From a checkpoint of a small class-conditioned image diffusion model.
Model: arch dit, patch size [4, 4].
Data: trained on rendered scenes of toy objects such as cars, trees, mugs and chairs, 195000 training examples, 2.0 epochs.
Rows from block 2, named by matrix and row number. Each number is 50 + 10 x the weight over its row's rms, rounded and kept within 0 to 99. All counts start at 0. After the name is the row's rms in percent of the matrix's.
# ada: adaLN modulation (shift, scale and gate of each sublayer stacked) (model.blocks.2.ada.weight, 960x192), inputs 0-95
ada.848 076:73 58 50 54 56 58 61 62 51 48 39 48 79 44 44 40 49 33 51 47 55 31 52 66 54 52 46 42 42 60 51 45 54 51 40 45 60 43 51 53 59 48 42 36 36 55 47 34 60 33 63 49 55 50 48 41 64 61 45 47 33 60 38 48 43 64 42 51 63 44 44 51 67 54 52 40 63 52 57 67 66 47 48 39 62 48 61 36 45 55 56 60 57 57 38 61
ada.849 081:61 45 49 32 40 47 55 52 43 47 64 51 29 62 39 59 49 63 46 50 44 46 60 52 51 55 47 24 44 56 53 51 47 49 36 59 42 61 35 49 51 51 59 60 43 52 31 48 69 51 27 56 51 54 57 64 58 45 67 42 46 38 54 46 44 43 54 19 25 42 48 35 54 51 50 55 58 59 59 49 36 34 46 52 37 42 42 48 41 43 50 52 26 51 60 55
ada.850 076:46 61 34 72 42 51 53 55 46 39 48 42 23 42 45 54 60 54 43 36 57 47 51 39 55 55 54 47 41 62 36 46 43 38 38 56 34 71 38 47 49 48 64 45 46 58 49 40 37 53 47 43 46 54 70 37 56 54 43 51 48 32 44 53 58 51 46 59 54 41 39 61 60 37 53 46 53 58 49 56 44 60 62 60 50 50 57 39 56 46 45 45 47 31 49 40
ada.851 079:59 73 49 48 49 53 41 47 52 39 52 67 42 43 49 35 43 55 49 43 51 43 43 40 66 50 35 61 41 48 37 56 34 48 47 62 58 57 58 41 47 55 63 43 44 50 20 42 40 45 65 53 61 25 51 49 55 52 43 43 60 49 65 48 39 47 51 45 58 50 49 36 72 56 41 60 42 54 47 52 54 54 42 45 33 49 55 53 42 62 41 56 34 55 65 57
ada.852 084:35 37 38 50 53 31 47 41 49 25 43 41 41 34 32 57 48 68 48 41 33 72 44 40 54 47 53 37 69 49 55 61 47 46 49 26 36 46 41 55 50 36 47 40 58 48 65 68 45 48 64 45 44 49 37 42 53 43 40 33 40 47 40 39 51 56 50 31 63 56 37 37 41 51 49 66 54 41 59 41 55 59 48 44 63 57 55 44 49 44 31 50 35 62 62 56
ada.853 069:47 39 56 56 59 53 57 53 63 59 40 52 63 60 50 43 47 41 47 48 65 61 54 67 55 47 64 33 38 35 39 44 49 40 47 55 50 71 34 52 53 57 56 52 48 53 44 21 45 58 59 51 51 53 49 58 40 49 39 48 45 36 48 40 59 46 65 53 61 78 41 48 51 40 47 53 49 37 47 44 25 44 31 45 48 46 48 61 46 35 55 74 52 48 58 52
ada.854 068:58 44 46 55 58 50 50 36 41 60 29 45 46 64 48 47 23 44 49 58 40 52 63 66 62 58 48 47 56 66 45 56 42 54 51 49 44 50 23 35 60 44 53 47 43 39 67 50 48 66 43 33 47 24 27 49 59 45 40 55 53 54 59 55 35 38 57 39 54 64 52 54 48 34 40 44 56 35 44 60 52 41 63 32 40 37 41 52 53 56 48 47 45 64 41 60
ada.855 074:60 34 44 61 54 45 54 53 57 33 62 47 51 36 52 59 45 46 65 44 41 56 43 37 56 63 47 44 64 59 63 51 53 36 32 47 40 58 60 36 48 70 47 49 47 65 52 47 48 37 47 70 38 61 44 56 46 22 67 45 56 51 59 40 42 53 48 64 46 59 63 56 46 52 53 56 65 49 60 59 57 49 47 57 35 64 56 28 55 61 49 38 52 43 60 40
ada.856 075:56 57 43 62 51 65 57 50 59 40 28 57 61 55 61 64 45 47 60 59 49 53 36 57 37 62 50 61 40 64 69 37 40 51 52 44 55 47 57 51 48 48 42 44 27 49 61 47 46 58 27 55 58 61 49 58 60 52 41 55 67 51 53 56 47 61 56 77 59 34 50 40 52 37 66 44 55 57 67 67 43 34 50 49 63 64 47 45 45 49 72 59 49 49 63 32
ada.857 103:48 53 56 45 34 36 61 49 49 50 54 54 30 47 71 42 42 44 49 29 56 41 61 59 49 66 51 44 37 65 38 42 62 59 52 35 50 38 50 66 62 56 56 50 59 49 46 44 45 74 77 52 57 31 60 49 61 55 37 60 42 62 41 49 54 55 45 57 48 56 55 39 54 38 44 51 56 49 44 44 62 49 45 24 46 74 54 47 53 68 37 52 48 67 66 52
ada.858 072:47 46 46 57 76 49 52 39 55 34 41 53 54 50 64 43 52 45 44 34 47 59 30 67 45 35 36 50 39 32 40 46 45 52 52 41 62 57 46 68 42 40 38 60 40 44 38 56 45 53 70 51 48 51 42 38 39 59 53 57 45 49 30 48 57 46 50 75 51 37 65 58 58 45 31 48 43 47 52 57 62 71 65 46 33 61 43 49 34 66 41 59 47 63 56 63
ada.859 074:50 45 40 48 49 48 48 58 43 40 47 54 62 45 63 67 68 41 45 47 51 45 59 42 58 36 62 55 48 73 63 53 44 43 54 34 29 47 69 48 47 46 47 40 56 35 56 39 50 49 40 52 49 46 44 49 49 44 40 62 61 56 33 65 67 47 42 48 66 64 49 81 48 49 66 54 43 59 57 56 30 44 65 29 47 56 47 38 50 55 61 47 38 35 54 53
ada.860 081:50 36 55 43 54 44 61 56 57 39 56 54 52 61 41 40 51 63 49 61 50 56 37 53 43 48 61 52 53 52 58 47 57 33 53 64 55 45 44 76 46 44 59 47 52 68 58 43 88 50 37 57 49 45 63 47 55 45 41 45 42 50 28 40 40 34 52 50 62 53 33 51 52 52 44 37 33 42 53 53 49 68 52 46 60 46 57 55 58 58 59 33 45 61 31 60
ada.861 072:41 59 46 29 49 53 43 70 57 56 43 57 33 65 39 66 49 65 51 63 45 40 80 46 46 27 45 50 48 40 54 43 54 49 43 50 57 57 38 55 51 45 62 59 50 59 43 32 65 54 48 59 42 59 32 36 54 62 49 36 48 40 51 58 49 45 38 32 23 59 53 37 42 45 61 64 49 50 53 48 66 52 60 56 43 29 60 52 54 73 41 47 46 48 48 62
ada.862 100:44 55 59 34 61 47 47 49 48 38 35 42 59 51 56 46 61 63 54 58 53 46 54 49 39 46 59 48 77 46 35 59 38 57 53 38 53 60 41 44 45 51 51 30 52 50 62 49 62 39 60 56 50 65 52 40 65 49 41 52 27 44 40 56 54 59 50 49 62 59 58 57 56 44 43 47 43 48 39 40 52 52 63 45 60 47 58 35 53 60 50 44 66 43 51 56
ada.863 091:56 74 59 53 48 50 67 43 55 31 44 39 55 39 60 51 62 23 46 66 49 58 59 34 57 53 61 55 66 53 53 49 57 47 49 48 53 65 53 56 57 41 49 54 52 48 75 49 55 53 65 27 60 42 49 34 47 53 41 55 51 49 37 55 46 55 64 50 48 53 44 59 63 46 60 69 47 60 64 52 45 38 52 77 42 40 57 58 46 44 61 42 42 45 47 47
ada.864 075:63 44 45 57 43 49 32 33 39 65 47 52 19 53 52 55 57 58 65 47 48 60 37 49 48 47 39 49 44 33 56 48 64 43 54 47 36 54 54 36 54 64 52 64 37 50 36 53 67 57 49 30 35 43 44 57 54 53 64 64 42 59 55 58 33 71 46 34 45 51 43 53 33 44 63 44 37 52 39 49 52 63 46 47 31 47 60 39 47 55 56 57 42 58 49 50
ada.865 098:47 55 54 59 36 54 38 48 51 46 45 47 34 62 60 50 47 58 44 34 41 27 56 47 50 44 50 72 69 39 64 65 43 58 60 39 47 57 66 47 56 51 48 39 61 37 58 62 63 41 41 53 42 49 59 51 60 57 35 58 54 58 52 58 77 65 43 56 65 47 40 73 41 55 43 45 45 47 44 41 30 42 57 27 59 47 59 49 50 50 45 51 45 42 58 54
ada.866 083:48 68 59 50 38 35 43 49 55 56 54 47 40 65 41 51 57 65 47 38 56 69 64 54 43 44 48 34 41 40 38 42 59 56 53 44 49 49 71 54 45 41 53 47 32 56 53 56 38 58 67 37 61 52 72 54 59 47 56 42 52 54 53 67 58 76 48 34 50 53 28 41 42 40 50 52 62 58 50 55 43 44 52 40 41 50 38 42 35 49 58 74 40 43 52 54
ada.867 082:38 37 39 49 46 59 45 53 63 50 47 52 65 37 61 54 55 46 47 40 52 62 26 61 49 42 51 53 51 52 48 42 66 55 46 52 56 35 58 58 48 55 42 41 37 48 18 62 49 47 58 42 38 51 45 42 51 37 46 60 59 63 57 38 43 62 49 40 57 52 67 60 52 52 59 52 51 43 45 53 36 37 43 50 58 70 48 45 36 46 60 65 27 43 30 40
ada.868 069:38 48 46 59 58 21 58 47 34 60 54 40 43 48 55 48 51 52 42 43 37 17 59 45 38 47 47 67 50 55 60 49 63 50 34 40 48 64 69 56 51 55 53 54 68 55 65 50 58 54 57 54 50 59 34 34 62 47 73 36 26 53 38 63 51 30 40 53 71 59 38 56 50 41 53 56 51 44 65 42 56 48 53 48 39 41 54 43 54 41 29 51 62 69 58 47
ada.869 081:60 63 59 47 57 50 50 52 51 58 38 40 54 54 54 46 50 45 54 42 46 42 54 45 61 41 45 43 63 82 52 73 52 55 65 48 47 54 42 34 44 55 71 55 62 57 47 46 59 66 58 47 62 62 52 47 49 52 40 49 50 51 27 63 46 41 43 48 53 46 43 63 35 66 52 44 55 40 71 49 58 53 60 52 50 55 48 40 43 64 62 46 58 40 37 64
ada.870 071:36 47 33 21 59 40 50 45 60 55 62 59 53 50 52 55 61 39 38 59 46 77 43 46 49 67 38 33 65 41 47 54 47 55 54 47 44 53 45 33 46 64 60 36 45 45 30 55 50 51 56 49 44 40 44 44 62 41 45 58 61 39 45 47 43 47 58 30 41 50 43 42 54 59 37 51 57 45 22 52 57 44 46 67 50 50 52 55 45 51 51 47 51 51 57 51
ada.871 076:39 47 51 58 62 71 62 61 50 40 53 50 43 37 44 51 47 37 63 61 49 53 57 58 47 50 64 45 68 29 54 54 37 35 61 45 49 51 37 72 61 29 49 39 55 52 35 40 45 57 63 45 56 47 36 44 51 55 57 53 50 50 36 39 31 43 32 37 53 32 44 47 39 50 61 51 47 30 61 33 47 75 31 46 41 52 55 61 34 53 46 38 41 39 33 38
ada.872 067:37 46 68 49 39 57 46 40 46 48 51 49 39 54 66 43 40 29 61 52 43 53 61 47 38 38 64 40 47 18 75 45 50 32 47 56 46 47 56 54 45 58 59 50 46 55 43 50 54 45 35 44 46 40 64 42 58 41 63 34 50 57 45 32 51 73 53 60 34 42 53 37 46 48 53 56 42 46 38 53 46 66 69 53 54 59 52 55 56 55 47 70 35 57 51 50
ada.873 064:44 54 41 54 50 53 54 38 40 43 48 58 56 37 53 52 74 45 51 41 34 71 45 39 43 47 52 51 40 35 51 49 57 82 39 59 62 49 23 43 46 59 51 46 61 47 53 48 38 48 67 55 66 53 66 59 50 35 53 46 39 46 46 50 36 52 48 60 63 71 64 70 53 50 65 40 53 64 32 57 42 39 39 50 61 55 54 42 59 47 43 58 47 38 42 51
ada.874 070:73 60 48 62 46 62 45 55 42 60 52 42 52 64 38 50 51 66 51 72 64 53 55 60 57 51 52 45 52 54 45 52 44 56 46 62 52 53 49 51 52 48 38 50 48 57 46 51 49 39 39 38 57 52 60 50 47 61 25 39 43 51 36 56 48 84 27 51 55 49 40 45 42 44 64 58 64 49 49 44 51 41 41 40 43 45 56 43 51 62 61 46 62 30 41 52
ada.875 104:40 60 55 60 51 57 39 53 48 48 56 36 54 53 56 49 48 49 33 41 58 43 51 59 49 56 52 51 37 63 46 46 47 51 52 54 51 54 44 53 38 50 47 42 40 28 48 52 32 46 65 37 52 44 54 30 43 63 44 25 34 53 35 59 65 61 45 49 52 39 36 51 53 57 57 60 61 58 43 49 42 43 52 24 42 49 54 46 29 56 56 43 49 33 34 51
ada.876 070:37 41 44 48 49 61 68 68 43 43 42 62 47 27 43 44 64 50 48 44 37 63 60 52 54 46 44 55 44 42 48 47 62 49 34 54 55 57 70 64 52 50 45 38 69 47 54 50 55 56 70 48 42 50 58 50 48 50 33 61 45 65 48 42 41 38 48 54 43 40 28 54 46 51 46 48 38 66 47 40 51 57 48 40 59 46 49 30 48 54 28 51 35 44 51 43
ada.877 065:58 61 56 66 61 55 41 56 41 64 45 56 61 66 56 46 47 40 53 64 53 47 29 54 41 67 54 41 52 36 38 40 43 41 58 39 48 57 56 43 42 46 55 50 53 65 38 63 67 58 44 56 52 49 47 61 64 54 44 58 53 49 58 42 57 53 44 64 37 57 58 43 45 55 56 71 47 65 34 67 78 70 57 46 71 36 51 51 57 42 60 67 49 43 55 73
ada.878 070:34 41 44 33 58 35 38 49 63 61 61 33 68 48 79 45 45 46 49 61 54 52 70 48 55 34 45 65 56 68 45 65 41 50 43 48 52 50 42 49 51 37 54 47 53 53 54 43 38 58 59 54 62 53 62 44 50 32 51 24 61 55 68 38 53 48 60 55 46 58 50 40 49 43 53 44 61 54 47 43 49 63 50 41 45 38 36 64 47 66 70 55 42 65 47 38
ada.879 079:40 55 60 55 54 54 49 51 51 78 61 51 48 61 58 65 55 53 55 62 43 50 54 37 34 41 43 35 55 67 43 57 39 55 46 54 64 59 39 44 57 46 46 48 44 42 60 41 45 22 32 50 54 70 61 48 44 39 50 53 39 52 48 51 58 63 40 43 50 52 40 27 53 49 50 42 59 54 40 56 56 42 26 52 42 48 61 52 56 49 42 54 40 40 62 53
ada.880 086:49 37 61 37 32 56 41 57 60 42 49 40 50 48 48 49 30 44 54 45 58 33 54 41 40 59 31 62 51 45 72 39 54 51 38 33 58 52 48 67 61 57 72 42 69 43 42 43 50 57 52 47 49 53 51 52 62 54 49 44 38 54 45 46 50 43 44 62 56 45 60 46 51 43 43 39 59 35 58 43 42 57 39 56 52 56 53 45 59 59 57 66 57 48 18 56
ada.881 088:49 42 50 48 53 31 58 50 47 41 52 56 42 49 67 59 41 48 45 37 61 32 55 42 52 33 47 34 38 56 58 49 49 41 51 64 38 65 52 51 64 56 41 51 75 64 69 36 31 34 32 51 49 60 51 52 42 65 57 43 55 48 62 47 37 51 44 27 54 34 57 52 30 54 51 38 65 42 63 42 52 53 55 55 51 47 49 40 55 44 49 45 45 47 53 68
ada.882 069:47 58 54 44 43 47 40 49 53 59 43 48 57 20 35 32 45 59 61 47 45 23 53 58 58 40 52 43 57 42 47 40 47 52 40 46 49 49 55 57 51 50 43 60 43 44 50 24 53 47 42 47 68 40 47 55 51 40 46 44 69 41 36 58 40 56 52 58 51 56 65 65 58 53 52 56 63 51 37 51 56 54 50 36 62 55 48 55 59 55 70 43 74 52 36 41
ada.883 073:49 44 42 42 37 45 55 59 41 46 53 53 65 47 30 58 60 48 53 45 47 58 37 58 58 59 31 58 41 49 55 45 47 47 30 56 58 30 43 48 50 63 55 40 61 37 53 35 61 54 60 43 51 47 50 49 49 46 44 63 57 46 37 41 53 45 44 55 56 52 44 51 45 47 41 41 56 42 61 66 44 63 60 58 51 39 45 33 52 54 55 41 50 41 35 51
ada.884 070:37 55 54 59 53 43 66 51 52 58 65 71 45 78 49 58 51 59 48 62 40 39 45 46 74 49 39 48 33 66 47 57 42 54 57 28 46 40 50 44 41 44 48 30 46 45 43 45 61 59 40 37 55 56 31 64 53 55 64 38 36 55 69 34 55 47 65 60 58 52 55 47 51 56 56 51 52 39 50 39 58 54 47 59 49 65 52 51 50 47 57 73 39 49 46 63
ada.885 064:60 55 37 48 67 41 32 49 64 44 55 59 47 46 45 53 37 49 47 62 61 48 35 47 52 52 62 49 49 49 61 51 45 61 50 43 69 59 46 35 62 45 47 60 57 57 51 48 64 38 63 60 44 59 47 62 58 58 51 46 55 40 47 58 63 47 43 37 49 55 39 42 55 39 65 52 50 65 57 60 46 49 50 48 37 47 40 59 52 55 50 64 49 49 54 65
ada.886 060:49 15 63 37 43 54 36 60 56 49 47 56 48 60 54 52 48 52 44 53 51 48 39 76 52 75 45 61 54 25 48 66 58 56 64 31 36 53 41 38 70 53 56 55 56 57 45 57 65 24 42 56 39 58 44 66 61 63 62 65 55 50 50 58 36 45 53 53 58 44 57 51 58 56 41 42 41 46 45 39 50 68 50 50 48 63 50 48 42 64 38 64 44 53 41 50
ada.887 105:55 44 48 46 49 49 56 52 43 61 42 62 44 47 45 57 56 31 53 63 52 54 49 50 49 61 52 34 53 66 35 44 67 34 56 42 44 65 50 37 44 60 37 43 66 53 52 44 78 41 50 48 61 69 41 73 46 48 53 41 50 70 55 62 38 39 44 44 32 35 43 62 62 59 54 52 50 69 43 45 75 52 59 48 75 47 44 51 49 63 71 37 85 54 51 50
ada.888 099:33 55 59 48 40 74 59 58 42 54 36 32 52 51 35 44 62 54 38 46 48 38 48 59 49 60 51 47 54 58 50 46 63 37 51 56 42 55 73 51 47 54 42 63 73 37 70 51 66 52 45 65 46 46 67 65 43 44 44 44 55 52 48 40 53 50 36 50 66 47 48 52 46 36 58 61 49 53 61 26 41 49 69 52 44 47 61 65 50 57 62 51 45 40 54 43
ada.889 085:55 62 62 50 53 55 49 50 46 55 51 56 42 54 58 53 47 60 39 58 50 30 46 52 54 29 47 64 53 58 54 64 47 63 51 45 59 35 63 27 48 45 53 51 26 42 61 44 44 57 61 46 47 41 40 51 46 55 46 35 51 44 36 52 63 48 45 27 40 36 41 61 46 55 42 50 49 54 36 63 42 60 57 38 69 46 62 38 43 58 62 47 50 52 36 51
ada.890 079:40 64 51 61 38 42 46 68 43 35 53 60 66 45 61 51 67 39 67 51 46 73 52 39 45 33 61 50 49 61 56 26 41 38 37 56 42 48 43 45 48 32 62 42 45 55 44 54 53 54 43 61 56 49 51 45 45 37 52 58 40 56 44 57 41 40 55 46 40 63 41 47 36 46 69 42 55 49 52 52 44 64 60 57 47 60 67 42 42 53 46 65 51 43 37 52
ada.891 110:52 52 48 51 50 44 43 50 56 41 57 48 42 54 60 47 72 51 49 42 50 41 60 47 53 63 46 60 58 63 36 52 48 56 33 67 47 52 49 59 40 37 49 38 67 50 32 41 56 33 47 40 48 57 36 59 46 57 68 52 63 51 63 53 37 47 70 68 62 61 47 43 48 48 33 54 50 37 38 56 53 36 38 49 52 42 48 65 58 32 33 34 23 43 50 49
ada.892 085:49 65 50 52 55 46 33 42 50 43 55 48 45 50 48 69 46 60 50 63 52 55 69 61 42 48 39 36 39 45 67 48 57 53 50 52 41 57 33 43 49 51 55 58 72 51 54 48 57 43 48 48 50 52 51 48 43 43 39 47 51 41 53 46 34 73 47 34 49 41 46 49 49 37 48 40 58 44 45 62 44 59 59 48 41 52 56 46 54 53 63 51 33 43 58 45
ada.893 074:59 62 52 49 45 52 51 45 48 64 46 49 58 45 44 48 49 46 38 47 67 22 64 53 38 38 43 51 59 24 46 43 50 49 45 52 51 43 74 55 58 62 51 46 33 44 53 59 28 48 59 65 39 39 28 54 52 57 37 49 43 56 46 47 33 36 39 45 62 50 60 68 53 43 52 45 42 50 74 37 35 41 55 48 55 37 63 53 50 54 55 58 62 69 49 57
ada.894 063:46 73 52 48 37 39 44 51 52 54 49 56 36 42 45 52 50 60 62 48 42 55 51 65 44 33 63 51 55 59 51 49 47 53 58 72 50 51 70 61 49 45 52 44 22 47 56 70 50 53 48 59 67 47 49 59 42 65 34 52 56 35 65 35 60 52 51 50 51 63 40 53 48 52 63 56 69 30 44 52 37 54 56 44 38 55 49 46 62 48 67 34 55 40 44 57
ada.895 070:53 47 43 55 39 56 64 51 40 45 52 23 40 42 47 50 61 60 71 42 54 40 49 56 52 47 53 46 45 57 39 46 59 64 39 43 52 58 38 55 52 47 36 48 44 41 46 44 46 36 55 68 46 72 36 50 61 43 62 45 39 46 60 27 41 30 46 53 49 54 67 69 50 44 55 41 68 49 54 53 43 51 54 48 27 52 39 51 47 61 51 33 59 58 52 55
ada.896 083:45 56 37 43 51 52 50 56 32 51 43 58 67 45 52 52 55 40 60 56 56 33 56 50 52 44 38 64 62 47 71 52 37 51 53 56 59 60 53 59 62 51 65 43 74 54 63 57 37 60 61 37 54 57 48 52 44 35 36 49 59 46 51 63 49 56 47 62 44 52 42 56 58 38 56 50 42 50 45 47 46 81 66 47 59 66 58 50 49 44 51 59 57 61 57 48
ada.897 081:40 50 57 58 45 44 36 57 60 43 44 70 66 48 59 46 60 60 57 58 39 45 47 50 46 29 42 58 51 46 66 56 51 47 39 44 32 48 53 65 56 49 43 50 36 45 35 36 49 43 55 53 57 49 54 62 48 48 49 85 51 33 68 69 43 51 62 49 43 67 67 51 45 53 63 30 39 41 48 45 44 49 41 55 57 40 49 47 74 47 50 57 56 41 48 38
ada.898 082:66 51 52 36 40 46 60 47 59 55 31 79 50 60 40 43 48 40 56 54 54 55 46 50 46 43 34 34 42 41 41 31 47 58 46 46 56 62 47 49 56 55 56 54 70 36 73 50 45 50 32 64 40 56 32 47 52 59 56 29 59 58 56 55 47 48 34 64 52 58 63 47 39 42 37 50 58 57 42 43 59 41 33 69 49 41 42 69 36 43 60 52 65 49 60 35
ada.899 076:34 52 60 59 69 49 34 58 47 49 57 46 49 39 43 33 45 41 44 65 56 48 49 52 48 56 46 61 30 77 48 48 52 34 48 50 47 56 66 67 45 55 43 72 51 46 32 48 44 58 48 51 41 59 53 34 51 50 24 36 54 47 44 52 65 62 52 40 40 45 45 72 50 36 43 54 32 51 48 40 44 45 53 43 46 56 63 52 38 56 67 51 42 66 33 41
ada.900 074:57 44 28 49 49 48 42 30 53 50 43 44 60 42 53 41 49 56 46 58 69 53 66 49 53 57 47 34 54 53 43 61 51 59 68 39 43 41 41 35 53 41 50 45 56 50 49 47 25 50 42 50 52 54 51 49 55 73 55 47 63 52 55 50 66 83 55 35 41 45 51 46 30 61 45 45 56 48 32 53 50 57 55 41 57 44 57 49 57 62 50 53 31 48 51 67
ada.901 106:56 43 48 37 39 67 47 63 38 52 72 35 70 55 46 58 57 57 68 43 64 44 41 39 65 52 51 43 41 36 59 45 59 39 56 50 58 49 49 55 51 39 57 56 22 50 74 51 63 63 55 58 39 46 46 52 53 54 52 45 46 45 59 45 58 68 52 42 59 48 59 63 50 45 63 63 53 55 48 50 55 62 42 58 62 49 72 36 57 50 37 44 54 52 61 49
ada.902 071:47 53 45 41 54 50 47 69 44 55 55 58 67 61 46 56 34 43 39 40 44 28 52 46 47 65 45 75 52 63 48 66 52 72 36 53 50 49 63 46 44 52 52 60 63 41 60 56 58 45 42 41 45 56 42 57 39 47 55 45 47 49 59 37 50 45 38 31 51 47 55 66 69 52 57 51 38 48 63 39 61 48 51 28 55 54 52 55 57 55 43 50 51 62 41 38
ada.903 081:57 51 55 44 62 54 41 57 51 37 56 45 62 47 57 54 31 53 58 57 21 27 41 44 47 46 59 45 31 46 50 33 59 61 36 39 59 38 57 47 48 51 48 52 49 46 49 55 56 51 69 57 59 54 38 49 62 60 40 38 58 37 65 42 57 54 44 63 44 63 31 33 35 58 42 41 51 43 49 43 48 38 45 71 47 41 47 43 38 51 51 60 44 62 57 52
ada.904 094:60 55 31 54 61 57 49 58 44 53 59 53 59 47 52 44 63 48 54 37 47 44 50 45 52 73 45 75 59 72 53 54 58 47 34 32 41 45 56 67 57 59 58 46 55 48 59 50 50 49 55 48 53 47 53 45 42 47 35 43 64 63 43 61 45 56 43 15 68 52 43 51 61 53 43 58 62 57 62 42 57 36 45 49 50 55 61 64 46 37 60 50 64 45 46 53
ada.905 119:53 51 66 49 57 51 53 57 45 63 53 67 63 50 44 48 62 40 51 57 32 49 48 45 52 44 47 56 37 74 58 55 54 35 54 49 50 34 51 69 62 49 35 52 47 54 36 46 41 52 42 49 36 82 44 49 41 44 52 40 46 47 55 42 33 37 54 30 18 76 55 54 48 38 58 62 41 34 41 51 57 44 41 47 51 46 51 51 29 61 60 45 60 41 43 43
ada.906 064:45 55 57 41 61 51 55 56 45 53 45 59 49 43 47 48 55 58 28 56 57 32 48 34 40 46 52 67 59 54 59 44 50 46 60 58 32 47 25 59 52 49 48 55 51 39 68 64 46 49 43 49 54 43 21 50 59 48 51 46 49 40 45 49 39 26 40 62 58 54 57 67 60 58 53 60 61 63 51 45 57 50 35 44 40 58 64 36 47 44 59 55 72 43 47 53
ada.907 060:49 67 39 51 57 37 54 56 68 48 55 50 47 50 48 56 61 57 61 54 45 74 29 59 37 55 56 67 56 52 36 61 57 48 57 26 50 65 64 61 50 46 40 45 32 62 45 61 71 51 42 45 40 50 42 36 64 56 54 52 51 47 55 40 46 38 52 45 46 41 48 56 51 44 36 41 71 53 62 43 56 71 41 54 36 51 43 55 65 56 49 55 62 35 34 55
ada.908 091:44 50 52 52 42 53 64 41 31 42 54 60 28 58 45 52 60 54 58 60 35 54 69 59 48 44 58 48 44 47 48 52 49 51 44 49 42 48 47 42 39 60 59 44 30 49 11 45 45 51 48 49 57 44 45 55 54 34 47 52 49 48 62 52 62 35 44 27 63 46 59 32 45 54 60 44 36 49 53 28 48 39 55 54 48 50 32 55 51 47 37 46 72 35 43 43
ada.909 070:45 41 55 53 59 46 68 58 47 68 59 41 54 54 54 49 39 49 39 44 60 43 53 64 63 51 46 61 61 27 46 32 58 48 70 48 61 49 55 38 49 58 55 40 53 55 26 37 62 46 52 42 59 53 40 45 37 54 56 44 37 51 49 49 64 65 34 67 52 47 45 52 64 57 51 35 47 47 52 58 53 48 40 51 56 44 57 51 70 51 49 43 49 59 34 55
ada.910 064:38 52 59 57 54 57 42 65 51 43 52 50 74 59 53 57 54 38 43 40 68 46 48 43 61 50 41 53 41 56 45 44 47 49 56 43 45 50 56 62 40 36 53 46 74 34 51 46 62 63 38 37 46 58 64 66 52 48 59 62 48 45 46 51 57 61 55 53 39 40 43 43 46 54 55 56 77 37 36 50 51 39 55 46 72 31 41 42 49 34 61 55 57 58 50 43
ada.911 062:59 34 58 44 43 50 43 50 59 44 43 49 56 38 46 50 46 61 53 53 31 84 61 59 49 61 62 49 50 45 35 43 52 54 57 44 61 72 42 53 50 57 37 56 36 58 56 47 47 38 30 47 45 56 67 50 43 61 75 51 43 56 61 46 62 62 67 52 48 64 57 53 34 54 43 56 35 44 57 49 41 58 54 52 42 51 33 40 50 48 56 48 25 64 58 41
ada.912 095:46 58 61 59 62 49 58 54 59 41 67 62 24 31 57 54 55 42 36 49 51 52 59 41 38 60 48 52 49 39 44 49 52 62 61 56 56 50 66 43 56 55 62 64 44 53 64 46 49 47 51 54 52 31 48 51 55 47 53 48 62 40 40 35 50 65 55 45 49 28 49 65 49 53 34 49 52 40 50 43 58 59 47 49 62 56 54 48 50 46 52 65 43 58 54 41
ada.913 110:47 62 63 55 51 59 49 40 34 61 57 47 47 32 24 54 56 68 34 41 43 60 46 52 61 62 43 36 32 37 61 55 47 24 67 57 58 48 52 34 44 42 41 48 45 54 32 52 71 65 77 35 50 51 69 50 49 52 48 47 45 45 43 51 64 47 45 47 26 41 44 44 47 49 63 42 51 53 55 42 75 48 50 30 45 36 59 46 52 48 69 54 63 68 55 53
ada.914 082:49 36 53 52 37 42 54 61 49 53 51 76 60 55 57 48 62 49 59 76 50 54 67 55 58 64 40 36 50 65 51 50 66 36 48 36 44 41 46 35 44 44 47 43 47 41 39 53 73 63 69 57 53 59 56 60 53 56 50 41 68 40 50 46 54 44 51 70 39 50 50 47 63 43 52 39 60 61 56 43 53 28 45 75 36 46 47 59 63 56 65 62 41 53 61 54
ada.915 074:41 61 71 57 42 43 53 63 49 58 37 55 17 41 52 43 47 47 46 45 50 48 36 52 63 46 54 45 52 55 51 49 53 57 61 48 62 40 58 70 47 42 71 41 45 51 45 36 48 56 30 57 27 61 47 48 46 56 41 57 28 57 55 55 41 57 36 45 54 53 54 52 59 59 48 37 54 61 71 50 45 55 58 48 58 50 45 42 45 45 49 49 47 41 59 52
ada.916 064:58 48 36 53 50 46 54 62 65 60 57 65 25 39 49 58 54 54 43 39 58 65 72 45 61 62 55 54 54 63 55 42 56 38 41 43 55 30 48 46 45 52 54 55 30 39 54 55 54 42 54 65 51 63 55 57 39 42 61 58 51 48 56 57 50 39 55 47 38 62 65 37 55 56 56 36 59 28 22 51 57 54 39 58 51 50 61 38 54 70 54 62 52 57 60 53
ada.917 086:35 55 43 47 51 51 51 48 47 40 62 67 73 47 51 42 73 42 43 64 59 34 48 67 37 53 49 43 48 43 44 50 50 45 48 55 60 39 57 52 44 41 66 49 62 49 73 55 58 66 37 43 45 53 47 55 25 45 53 53 59 39 54 47 43 50 51 46 55 31 48 55 55 55 42 61 49 42 50 50 44 72 45 54 65 77 67 53 57 54 35 40 40 28 69 53
ada.918 090:27 46 56 47 64 41 49 59 67 37 52 39 65 64 64 53 49 50 46 45 39 44 51 61 50 32 64 60 35 39 49 31 72 57 46 54 57 59 38 43 49 38 39 51 49 45 36 59 44 62 54 51 62 72 49 53 43 49 52 48 45 57 55 54 42 34 54 34 26 38 59 58 49 56 55 42 50 49 50 54 27 65 45 53 47 62 50 43 44 49 54 40 49 37 45 63
ada.919 059:78 54 43 47 58 45 40 45 55 56 65 52 55 56 59 42 51 56 53 69 46 41 62 54 39 54 45 49 47 47 50 49 44 46 47 65 53 66 33 46 51 52 38 64 68 43 57 46 54 45 61 53 42 56 33 44 50 25 51 31 50 49 44 71 47 31 65 47 48 29 45 74 49 49 37 49 53 56 49 52 53 75 47 60 35 36 68 40 57 65 64 50 46 42 44 46